From a checkpoint of a small image classifier.
Model: 13.3M parameters, 40-pixel images, activation gelu, num experts 64, widths [64, 128, 256].
Training: soap at rate 0.0027, 15200 steps, batches of 128, held-out accuracy 100%.
Rows from block 7 of a small image classifier, named by matrix and row number. Rows with one number within an expert belong to one neuron, the router's apart. Each number is 500 + 50 x the weight over its row's rms, rounded and kept within 0 to 999. All counts start at 0. Numbers have three digits each. After the name is the row's rms in percent of the matrix's.
After each expert's rows are labels from the 100 images, of 14976, where the router gives the expert most weight on average: "strongest on" is what is common among them; "colour at peak" is the nearest of a few named colours to the mean colour under the peak. Only what is clearly more common there than usual is listed. The data: drawings of small networks of dots and links.
# router: router (model.blocks.7.mlp.router.weight, 64x256, trained with AdamW), inputs 0-85
# up: expert up (model.blocks.7.mlp.up, 64x128x256), inputs 0-85
# down: expert down (model.blocks.7.mlp.down, 64x256x128, transposed), outputs 0-85

# expert 60
router.60 097:563498551481470516557554570434492589533549531526449427547469503461509546464559420461520457419498498593548546510425575483413549448490490535481550508484513541390556456531502461593530471514495550561615459492488478451495377522457478520442486469569488537520452529
up.0 095:571500500473500413473378598548500541500484466430526471442405606538500433526418517459544500467587515548561462500457466549500514500581500534549515457617459500500534500550407434596475552500541468500552500478545559500560518549500480500500462459591506525604376397
down.0 084:460559554500566500500474452556525500465500471500500500500559440570481500534584500500500500500500551553449433466435522524531530500546446422473500442535500517500409500500430500477441542500461438432487539474500500500572569439453500440500631569581500456500439500
up.1 091:551530447510470477534608500542647396543450500482409442466543500555473561415531515409481484500500537452500457545500548518550525525444500500500465532434408445470500372500500412406442427459419516500521545487500422453480523465554500416555500544461550500391467509
down.1 097:500500500530565467500443402500568500551547405351521488474500567451529500500555500402435556438460538462568599500560500437500475518500500509474500444550481500500560424443517549435500545579522500568426580582500521500500500500500599500500415435459500469528500581
up.2 122:500509420458500500422477500518500446477485500500427500558423500552535520460535425500500518500500592568487511474554591576461559441500431428641535500555557554555434552500598460478525488467391500454524572411479455500500484552434550590561470485550418562500500445
down.2 123:382472500500500551487459500500552500471415477500603413400482500463470500581425553527488441426465500514580500562500561500336500463393489520377463512500577510410565500500436463628500500500434427473513500478500500443476568500459484362500500500500500500591500429
strongest on: teal dots
colour at peak: grey

# expert 36
router.36 089:594531554461419547559539563448451638496528488540457439565447490464448532457551443476587509446535459521607519539474588511524565430473467525532584498417477602455538484582459529547553459492484472555588464478497525496515470530426468465481535475527471574555482555
up.0 097:645500500448544514433392483575500475500519500442551568581482500487528476383636500481595541500482545582500536437484400421537523500500468500475500448612560430635500426509552500445562573551452450500458521547547463520426528466542437557453520525491374578526500500
down.0 091:530500460526500500525552500533547455627500500563500541586456573500445520565456477351592539544500599554434483500552623539447472418563551571556529500481353500405441580465500538554608403556542523500500546458480486466558582426428500455500521429603488539563465523
up.1 087:532500500464500455564438464500500527487430453500556566461436602548556435587448500512444546599500534477500422437531452469500564500500403463559478459576516389559500500429563529500543431523426500465390520478527558555580582474538443544500500363571500533536556537
down.1 077:574435549442610500519406475373532626500536463464500442453536565523518500500558546552500463500558470470500426477500500500500443452500471500500462554452529547500553500577458474539500436543587500413567500500430472454500537500426500500500445529473533428500542554
up.2 119:334456599480500462605593500421566430500500500500495500576431450567507507607456495550537500438577431389581633539500571500463508415523500442518500581475500616429434500522500500500425466437488500549484500525500565549556469571470552567480437578464574513540533449
down.2 129:441500522500541480587559474447500566439557460542500416566418509500605500479527461425500409491453525549500500535657549570500555331500489527516594500443451541463563576519500500556573548500459413604542533585477408474500500569500529531500393553536452500532476572
strongest on: black dots; complete
colour at peak: grey

# expert 16
router.16 106:550472524500472533527559550517415600494497551555429524592383547404476559497497457489527458495540417534593465509503468476483569381479452484527445520504485563456505438577517468550466496569532531530584430447504542470508432511502509477395502439553492520526400539
up.0 141:531552500500435500527524562521407621577520518500381441462541554500500564534445500500486500478451574500466473611561513500500458554538475500500500500450500500468499335500346500500500458482478486416522546500519459491547433457627500500479551393570500500500405500
down.0 133:500536543500500500461550566375500517500472500472532509476500500548594461454551500500429500473538539450420500500448500423521525579399533554380500483500500540557500500671442500482500550456443558557500361500409429575412416535544524500500594500450471533545500573
up.1 061:443454519587556376615440504500500467553452500563605559500465500591466512538543464493474454452405592530500545410500456500550580449500483500545572452557429500391473572500459500404373516509500538508476500500572431458419569605385480500544500500624500408555545431
down.1 063:500534528523458487475453500478535484500586590500450451521472481469535473565500500507500500477467480475511519460500407532529500474474528558485500545402543500458447468500500549462504464632500488480426486500500484530521466440435463500500500500538500526526541500
up.2 119:450500500500406553500416460463456519476537584470500497557478500442561500500482386628497542500500500576500433500431403500500463500500539500500488554416545500542433519439500475500529422526438611550525421388539457500417500579564500554389421520483478462647456500
down.2 120:500500547580500457500500500484408532500500530566460500500500500585423614466572531534475563472500543377500407562426494500429409593512414500500494549500599500500472564456500543500523500542500547407581442500602471500540500419500431451500500537537500500500498500
strongest on: teal dots
colour at peak: grey

# expert 4
router.4 109:604487469473490561563572470499434573528523478555466496553446476461503524430514400456564471529568537540594567412455544519477490452500567500430507508534514490544452507548454552530573482503426574512524447522442493365428455569454417552439548444500506453554418574
up.0 068:441473500539524479507500402579561600541500530516500611436470509524500463599439601545500530591500500500482408499513435455464500500443500564500445500543477527500500505500500468500559413532532500511450523500636500427480430436483524536487500517572529462500464500
down.0 073:500523582499536579552500428500540594574526578570404431467500527500422482500447532500432451500482467554521568445596532448573440471500471534500571607525467398472500516436556500540389500459460548553506500500524443517557583343427521541500500535459462530519462500
up.1 070:487500580550439570421468500452429480630500523500500379584570465500528485573439461560493460486475556577474645566456460491400473521451449529594480500447496500500495513553500513641569503492500500379560538456500545522458500500511533500383567500500425496500519494
down.1 074:603598489468571500500500500464500500547538447551500524455538454536474583500500537523512500566505500500451500465560500461500500575500500500453518500500537476497580477671474479581452500457515472500484500465500401500500466427457540468525500442537411566547555408
up.2 104:530500500500564485548489500500427450500500566500461550484460408500500407530500458500488593397500511537561557434422558600543541531500375500500500500526534537466559467500455474500478445443489396500531500616488520471500500556476440564500576547500505500439476557
down.2 089:500446468548453500500480546462490500500571385521671523500443500500461419449500500500500500489522500564495500523500500500500500500500500454520526495464469465566578500421432456561500548544500500500500486357527527416561551602550560432536473464466439408576467480
strongest on: green dots
colour at peak: grey

# expert 17
router.17 092:456506496530476542553567509464389532505512475551505434534418508485439565375499435491572477418513503510528423556422581520538447503532513543430518512501517601365422503505417489533535481486500619557597449543508523475523499489496421556469523509507541539445452575
up.0 139:402508500415444451500548489544500500392508484482439407436500418447474500455500500547478394552533516562519590544519519630500594464500562500495500500468534654487399500482485500538500523485472500500521461454500552425526472500548485553438482450534500531553446588
down.0 136:451457435500500544459414421461437522469500468462500565479464437378469506597500500500517522500460484500578567503542540483500553500476482500500500500532405538500500555403500500519555500447578458564484574531583475500529560449431500544603431454525559444500522419
up.1 090:437468445561553521442500535439649614500500437417500500500500531547466415589439500515500496360500551500500464500441562563451486431500475535537414455553500439482500452471570565431429440500511500517500449500549536500545464481545559395500540500488312440500433429
down.1 093:500471549472516583500480521506473500596574486427500405518530500444546542535500515512467555580500388453517500500505461333527455601453397618500500554500454584411500500500535508498439488521397618533437445485500474500458384373500500500554474571500500500529582537
up.2 113:523500510640499483500500500386494500500500500422514539500540497576494523500617531500500500486500500531385562500470500484492500454500500500500434500446585448570528598562423477500428500432557500383474410485433382500500500467434500452500526577470528456572502537
down.2 104:499559559347500428448500531461585500622449524422500424500520576400500480561542471437520538445490548500624500500500555407505504500494452559555552500580550500452412500435580544474415500547500589544437506429500558538466500500468500389507587594437445451440500474
strongest on: black dots; purple dots
colour at peak: grey

# expert 5
router.5 098:571523551461472543567546558501429573518520513557421400541455511398468571426524425477496479466503388524585466471473495475488531507417456529491547480483488536416542461568497560573499490557465512612548461490471491475510412571469505515482511515501471547548447543
up.0 063:409500500599473566561435556538531465500500470500521438500477619459541500500500593553580395398469500557455483570500486561448546500557534460500500500407500442417369462444568500532487614514444529500478518500589460500500500500544600458500402587556474540394478451
down.0 063:551554408500624573500533550492500500525554500519580542432409445512551579612517439517543500500462500500500459407470500447500442534585563540468500450500455518524458556542500500500554513534553624537464500500454392529463500570472490473567500500490418420616478580
up.1 072:536456500547577456500420500410450434589445500500540570624500406500500545469435500469500528581587538592463552444500453500566500478489457500585410539460422500521585441500500522488561534444506530451500541381500446500500500591432548484533567414500500440500500446
down.1 071:404520500500466500464551500500441500500548571534500432425447539500518500533455523422541455500562500467500606440447500500500500415500580562608500446444468536528500500473594500540524625568486546443533500388539516463547417540574519500587479522464500500445363500
up.2 086:411387434471489495554513650500480390500572425500543500472486500475458500500504500500500553469500500484576585543500554451480524431517536500500500438485499459531543467500552614541500500500486418470532440432500500534500500561500500588446500443500528526500422500
down.2 095:446500484533509479536406500500500386500472610500553410500570480500610500500476568587500500500525469500575576500500435500585500526500500558500500473409401556532500500450584476552500557467500468576500542454500500500500556456500500539632500468500541474500543480
strongest on: pink dots; complete
colour at peak: grey

# expert 8
router.8 105:551579562491543557550549517438483652498482485527499476467401494447468538547553447475536483472493477495535457474482527534477580457445504579442526489457473558443468580528517523540549473497451561545622440528535540437501492567466492444452547480561519512544501527
up.0 107:417604477483421444455607500441442544431549415477525455500592414555532437473464549548500497582549452530406485530519524522579423500477500446496447500450548538605500590500516543552519514500471528523550465599468466500518417500500500500403557510554470473444500500
down.0 109:516461411512500541468425462421526500500500500500526516500500500373417500500500475550500557553452500514438582500500458421605500589500500421500321571586553458549511500500467448500558500467561500527500487500529575434500440450500540452480456500500431500514500565
up.1 082:500500506500557532527558536542473465473500500431419453500546476500475419500407510452569450548623500523418500429445500500500500415500500402533433447500437605500555500500545500614526527474500555546551500407417500500500531500559473517500438500451500546429593518
down.1 092:515500551419500500500500487462473500467436462599500551507500432452500500500473500458442468500500445397500500547550554500500500549594500500555500434452500500500551500539500527590591500500590549500573478412514500492557500550530500455500500500418534484500446500
up.2 083:440558520500422425469511500415500455468493500522438428480473475500557576377527500549525500415433542521402517442522534569490546528424477437484479412500563493500500484598426500485487464500568450571550500549565445500406444562500485501512433500510500437506541522
down.2 078:500472522431400623449559419454430601454466470500481441443531452489404521500541464500616500510444500522500611610500512412559500567500541469408449436475528468467563396500465500519526569423462574500544525548418500551500455500395424500478500543431476528411500500
strongest on: teal dots
colour at peak: grey

# expert 15
router.15 093:578540542490450533589543541439454582530568590540444505490408507506510565457559429548596436425536464538592504569483492444470574440446470555478543539447481549416555509528503482564532518534459516514580472457486540452471385551496460502393557429578471520532526544
up.0 100:500459544574474500500500595500545533500500456612465420411612500619500539545588500596454500454500496459439456538453500476550483595428463500398579508488577404573500500478404500477500500433500583535500500488493480545456500500520500467475424522548617405500579557
down.0 098:611561524530413487474427574528383426556500457500472500442500479500500500429500560535500565467500465483448459537500500500523500754549500469430498528538392532524434535549500437429500446529423500531536546415500558437532454471534437500443500551457569542531500500
up.1 086:550500500500520500557500377588476529568462500544430500443566584500402610461448542569500467411539500500500500596523500436486500500500552500500500500546542453523500539478571515492483433500500462370500500542596442511500500526500500500500516574500427500376372500
down.1 101:424500591500603548500442500476531543408500476500602433533513500415483547500546419500553531428500508500499419480480544469535476500584483554488457416492450454471500480500604477650500529537500406485588568569500500457527500500500500464500551543488566492530596406
up.2 140:554525563471500500500443494414456500523526554500597484480494500500533526446452434500506460515536541573420563384595439500566500583500500460446500456529533462486500593500446510500640516500613441522469552500543603437500459469315466597549500549545482524453378586
down.2 125:532426458500605459459500483500475482467462568500522514478559515500500541435483500457455464601528463556433531448507540525500549500500500582467422545561406533440535534500500456500672521412473500539429576500500566559423500408500540626457500433471510466500530517
strongest on: black dots; teal dots; complete
colour at peak: grey

# expert 13
router.13 097:548548593484429514571547484480474551520545491521468505513406481493511486529532448479549482406547532503515486519547543453482560410452471509483533552511487583515550479500534505561497459560422505530542406507456490515468450552419478449404548395477479527517523556
up.0 102:372525475541451519477520500441583506500500453567518469500554500543456500500500592469445490549543424500488468466558440500517500560605466500621525518422470439467421577614500500473511528500569500461445462500483431531413381468599566438602382540438512451481520433
down.0 098:500455500487529500500552500500485440500500515470552500522441471414588518546567500484500500460472476500598572500485439444500548466347456465541529500572421500408550500516564450500508474508471511500480515500566540471543500734421500500464500500500349462500537487
up.1 059:500464523582500462500528542434547500555567473500432500396545500564500467572466500500470548648393428428500419455516548569541500500586474500500456402457500500500469536431418557430529465500500527485500425552605500500521637562500453500540445500500433440575500463
down.1 062:500585430403500500500482500434450500500462500500500473500547575443500421500500528500500500420462595500500500500526500359500470459602449524468500526427631442540595452428410500526500517625474500500452428500582554608588549437570435568500500486483415500500464500
up.2 121:476449545500500593438500500416482544456500500500407500465430500500536613560530433555576473500500564521576500500484468500580479542500513500500500567522500505551569500424414539535570480512501552500556476498524551549564544466475500598480500397465541492441456500
down.2 123:550500585571500500500469522500500551500447500455500392400500542505485502437538464575358562570500500500420489430534500473500500467584541523500500500500500403500357500500500477527472421445500566440469548467569376451427500428484528540571457464500429555500500500
strongest on: black dots
colour at peak: grey

# expert 31
router.31 096:526510583471504571532503573497422586399494558524454481479439552428498556442544482536594476475500501541508516530495532501539562379451478525491511457406463543400539466556563508588556471558511507586574474485449543480500435537440495507474475431536503523542456562
up.0 094:590531597382454500500500450538500524500551500500475581530442582500500402500520441500525423500526500500500500433500500529470463394500454463542500406473473520502482515500508500567453488528433500414446558500535525500454500550570500500500500500574453442484417567
down.0 090:386563409429585500500500500500414500526516500500528500569434514569500524471399488500401609458576500524435438477456500557500489500449470400500477482549428500499579500347564610500500447500469518450530542528500462500552521630500531500500472500478429500460462585
up.1 130:399500454542472536500500500525598422399500458612472500500562357586534442576500527500475500509500414481500502500471500500527451440448437603408525465500445430500434440464473483480500500554533446514472500595464482504526490475482569548500500500584500500500550415
down.1 115:500573501427482439542519500558548500500476516565500568500483447524446500542500545443500500410535450404540500557500444500500500500379474500480561516452589499562592529414415500408439548496525409450456406485500500500538599603500607430463500500514545500555407500
up.2 081:500465564622500572500551450509500500500391464572521500527500500524500575491500500406500484500445424544506413549500557500483434445420520566389560477500480442500446471446525500467388554554500500423500500553455452433454500500500584548455603557500430452535561530
down.2 079:500500606500447500471500566500591458458500500500530497500500454500467456538546464576500417551500420488500474569414577500391467535533416500500500500431511415500591500515564428515369429501470500500568500500546500500452500565500551500564472500500446522500500541
strongest on: purple dots
colour at peak: grey

# expert 25
router.25 094:545557520444458537574535573454425568551541537574469454525495523448492521444563411487563493456556459541569513559473553450448605449486510535474562457491458578451577478602545484554536482564484490520556410480445512459473419557488477501433505479547482513532413575
up.0 057:500547500414380500555433537500405544444454453500500609433533475577464500500461583500458470526500352440548500500544500561591457500518500591500500500537500500500553500419500520469500500500500438587453500535549462500552585549500564500536469554472500500500565526
down.0 059:540436460500401445476437500500500444500500500500531500431500500500338586500588500547529500500446500476549548500550412584467474500540482568593500500441557500429500438448500521444571478529500559500560457500568620568420566500500445540500582456548500529417470400
up.1 094:425602500553416475423460448536461397474467500547455500446436500474481464538500557500500500500426533535565530453531489451532464515479500500500569466451518449583455500500485485500601500500414500466463500551474536443500500528500452500598500427418609500500500500
down.1 086:477517525575500560553413450450500565566463480408539500500516500561432500535500581559445500500455469520545541607500500500500477517544500462500500465601425500446611465523500535589500500451500563457551547462380474475515434572582459356518500500635524428500500555
up.2 107:528500571483637602515566470621487459500500406481500568523456559500500500544500483500500500500500542553408452540453545479426504446500455547455457545534500519578565500551552455530500500500431442500500551478382413500500506419500500427562440500565500443594481562
down.2 105:536556584375561500537434485542500520500500477583500580538500500500500544500547464500520500463589536500556500432465525518530452436565416402572423500592550500400500441476574375517415448428462500565419532447500500500500500518365635500547556451500463500500429448
strongest on: teal dots; nine dots
colour at peak: grey

# expert 41
router.41 102:499475575481481492548569503457507503539498561457461455565498514560528524480532445510533456509562529534541557517473533509471573430523510496517482515422509605470550527532440565464537510590500521535459475513541522436466505551429444454409495448513472519554449554
up.0 088:439403548482430571500544529494548500462430441463582532512428500519500462489583456495526490566479500609565448528423500543422500524493477449500466500514500500454564500500513433378440456500516472464560459500500500500574500556500518491516443581441500500500522500
down.0 091:414601500500500500500575500562538500500531485577441448484427435578395441455409500500519536439500576402523500416430478500580529383539603532500500449432414500500500512458446514500553480415457559500474507576373523500461558428529447559422500556474500484372500519
up.1 093:525500554555526500496574516500441587435479377436555500387529452533500418500500471539500545500426530490598565462500480500500500529485500500525421500404500500445466425576427487409468547500440435500576511500512556500543527563476500469500500500539500527500530500
down.1 093:405574500561426500500500437500500373487513580589402500524500480483500420528510500528468500403500490433530500500451500500654509500458445479459430577438500549544500500500611461472463417422559464500470508500397580461500442532510531500500463543566539569422500500
up.2 086:576463451500489463626423478500467414584380509500500566468575489409529544542534547534500609516601500500428550532522464471476464500411448500500500567557565517584542500592500398522454538500483420511431500465526500443574450524500462511500540587570465553524525500
down.2 082:391500500500500403517540532546556500406602444447553369500500437500500534500453418500598566604500430500597516486446490467500431500456477468411484481500500578500500539569500463500538500471533413500500570317500365500500531558521500440545500451537423500500531421
strongest on: teal dots; red dots
colour at peak: pink

# expert 27
router.27 099:558509510512465519568543571474473633539490564551466438547458531468451583510559451520524448379512455554589567542454549477494524444486525504463553526457467546445564521591462508555560442576475493520553404493472539417475457548433482419446505526558473503478442518
up.0 104:500500457388565463437468566535484426557472472467500482434520615396449500500500523547538500555467561517500533543500477500500556448464574500500476455542598528610515467500573488500500433500544586613471522500500470500500465459500500524447552487500538414473458500
down.0 088:433500489467581500531651436434500500500500452538447531500402466500455491500515430500415612500370536551563416523609537500537537500541500443370446529530481458500462443500514550477483500456454500500474465583431500454405425527539500500500500539500448500428399593
up.1 080:528387450500500483407484490462539500517500422477433613472500535526500523500482556483500500597592479550399573500500500500500500514500500545500434500438439533500518500431559500584452437500582500556430440439500500596500519454540438500477500536580464394478434485
down.1 077:581487500410537500500535517500539500555500612554585500500560500562462565463500500500426457361414500500454530445500555551500477548545500483500545545558571425539544500500500454477500500500500587549500611459420537438437441607500500518464500477560571446500500542
up.2 076:500502581500516578556557500500521500613500535570450471437460500419502571500566424415580432500421564526427454544431500441549450445458531500427458500500449406569564399461550474408500635483500483500463510484529571528500522500500450465593563476467545553500500523
down.2 087:540500551500477521549519520541415549500586500500500500433500500500396538500500527520434579404526574500557426608573500521421500500529517500500435558500544476545465521418403500568455456500516500500500440491420500530611614429500437500598536500500610500436500437
strongest on: teal dots
colour at peak: grey

# expert 24
router.24 096:536527540429440558556554586477429594505525527525470416563427542469506558449582489513548494455531410522583487511472616515497579471468486557531520470421430525467559481546432460560576485548444517616503500451478517519510362584427445495451551475541441556525437497
up.0 069:500500500487522500433489367527554500500454603572468563500434445500530500462431531554458500570421443578472440466461500500545500524531531403477515555500534511540579520456382484500430347487478500500469500500420383500476556500476538500432500500464540500500500484
down.0 070:620500500522530520500428539537500426500471441500553500586500444500550526536543475518553500587500471540500544412473472464482431500500500478572483500423518445500359500500533584570500542527500468500583569485500500438480545438428455500481500500500409422545431549
up.1 102:532370388434500531556424545500517426378500500500500500533500552445464430500500500469500500469597514580587500500591523543479462500482462438600529551500466614544500473579459596576500519433500500452559487533579602536500500441520466521500435474500529500500517588
down.1 113:520500500558500555543500451500446524428500481515500529473451454479454521559434535552500473549469438420572456580500428500449500559458544500415406601436635478600500500552450549424473446555468453482527500557448607500500449534538492519515500456519536603415396551
up.2 096:604469500473500542577485427420521500600535547536475500500564500500433552469544500458516500500473500520500542500500396500532483500500518500391500500619500500609534500500428468360553559500489500435434437511547477401425500543527441442490427540500500453563556500
down.2 090:520676500500460481581500412478500500536444564529415500550500356529639500500551455561441448422553531465543418526496500500500478557436457422452457558500506419436528500538500500457449500500500590500500641500423471559500500445500500507553540478448516571475500500
strongest on: black dots; complete
colour at peak: grey

# expert 7
router.7 101:568496510458466513539534555464440619516500515545481428534431514377499550450552490487561515474524447502520488527485532533507525436452498531479540479427461596388564537585511524581491523514441526596578429530481565501518459524467466477464568436552485465542440613
up.0 122:520500500443447561480500453500482569507500625500500356456500513441500500464547459608419556475500500441513500561525500500500500578532496500422475472437500501498599500446553541376500500456402435459424500469456500500531435556500500500465525461407500500589511477
down.0 129:530500500504500583523474500480566500500500432447561590500485527456480450470541560481533628475444374523500500500404542500534569585393473584500425675545500350583500433557444520387500592534440435500445448500500500440556500551544500468553449500500581627459579550
up.1 136:494515587496469500410500634398500527451593441500468429458500501500535436500526499459517552449546434426547473527500599500500500500500467518444559484489469536422565484522579472533500398518500500484601565433500500500500429628447500548545530404500500545468452500
down.1 130:421554461553566500589450500410433507500457491500447584615446469431541453500500560500500480441578548618500500500468410550552500500512500500576448558395503500437415500500500500500562500500500500541621500486624449436364500461500500463451500555488440460569447459
up.2 052:385633484500552459418500446516605500500582500514606500500603534500452475412461531443431484533546522500500461500531403500500500500448457441465500481567469500500500597500399465500500500561500443433423555500500488500500555500489517519570413500442455415500500360
down.2 059:500500533500437450441526442435463500500522379590500500432541532500500526458529514531481519592542474500479500570512538500500500448438470500454530500465622399500458500500521500456576483549500500444485560448511500560466500500575405438500624465537442549432463523
strongest on: teal dots
colour at peak: grey

# expert 18
router.18 091:565503535463458492556550538488453637526510575507476434496464501487500540468564411497568453474515476510540513515489592479511491412498461560493562506439367612383558422550474467555536473530479512581590447508475541517442431522477462500508529416554429507570429538
up.0 094:500532588521549457489500500461435500500450581475467461550543500484540500416471500500518500543550500430548523390538500580506500379500492537500428500537408486457459500462500548535471545500467531584500556544514500500532433588395534462454613543519475470395500440
down.0 096:583500584484515415519500413454578583500523552460574536476478500542433536500576474559395483462540500500475479591470587500500535474457500453500566531474500417461500500423500405471427537435471538500418594500500500512500465469384545500474556500512451530514434500
up.1 067:545500500463541500455537500552500436500500532469500564553500500500500518500608490557500500500535517514503500379500471580500445500530442500500561520500427500500500559563500500451486552468424500380478454435500500464500565500539500579438361517527436500500616568
down.1 073:500459500538500451455492545523500575539500577500466436468466454532594500464484550470511500500406500533535500536500433486547453404500500533500453482500401455500500500409500555500432518529518491500446545500463425385582515500588522383419659529468533478554420549
up.2 110:394500625516483459460529594500500456477437500361421500500532500530606442514500467467570472457567500475500500424472474500526613489486466512500500515500448577452459500583557568482500500595573468500555500545524490510484500547500537469434474565389459500436552477
down.2 089:562500593562563500500500424450471657445500500500472500566579399500465618534469500582468500580474469542414531519481500447519451534565429563500576464444500500500545622524500517661500426500552500437448555432491381391519525449472500468520523500564500447524500391
strongest on: teal dots
colour at peak: grey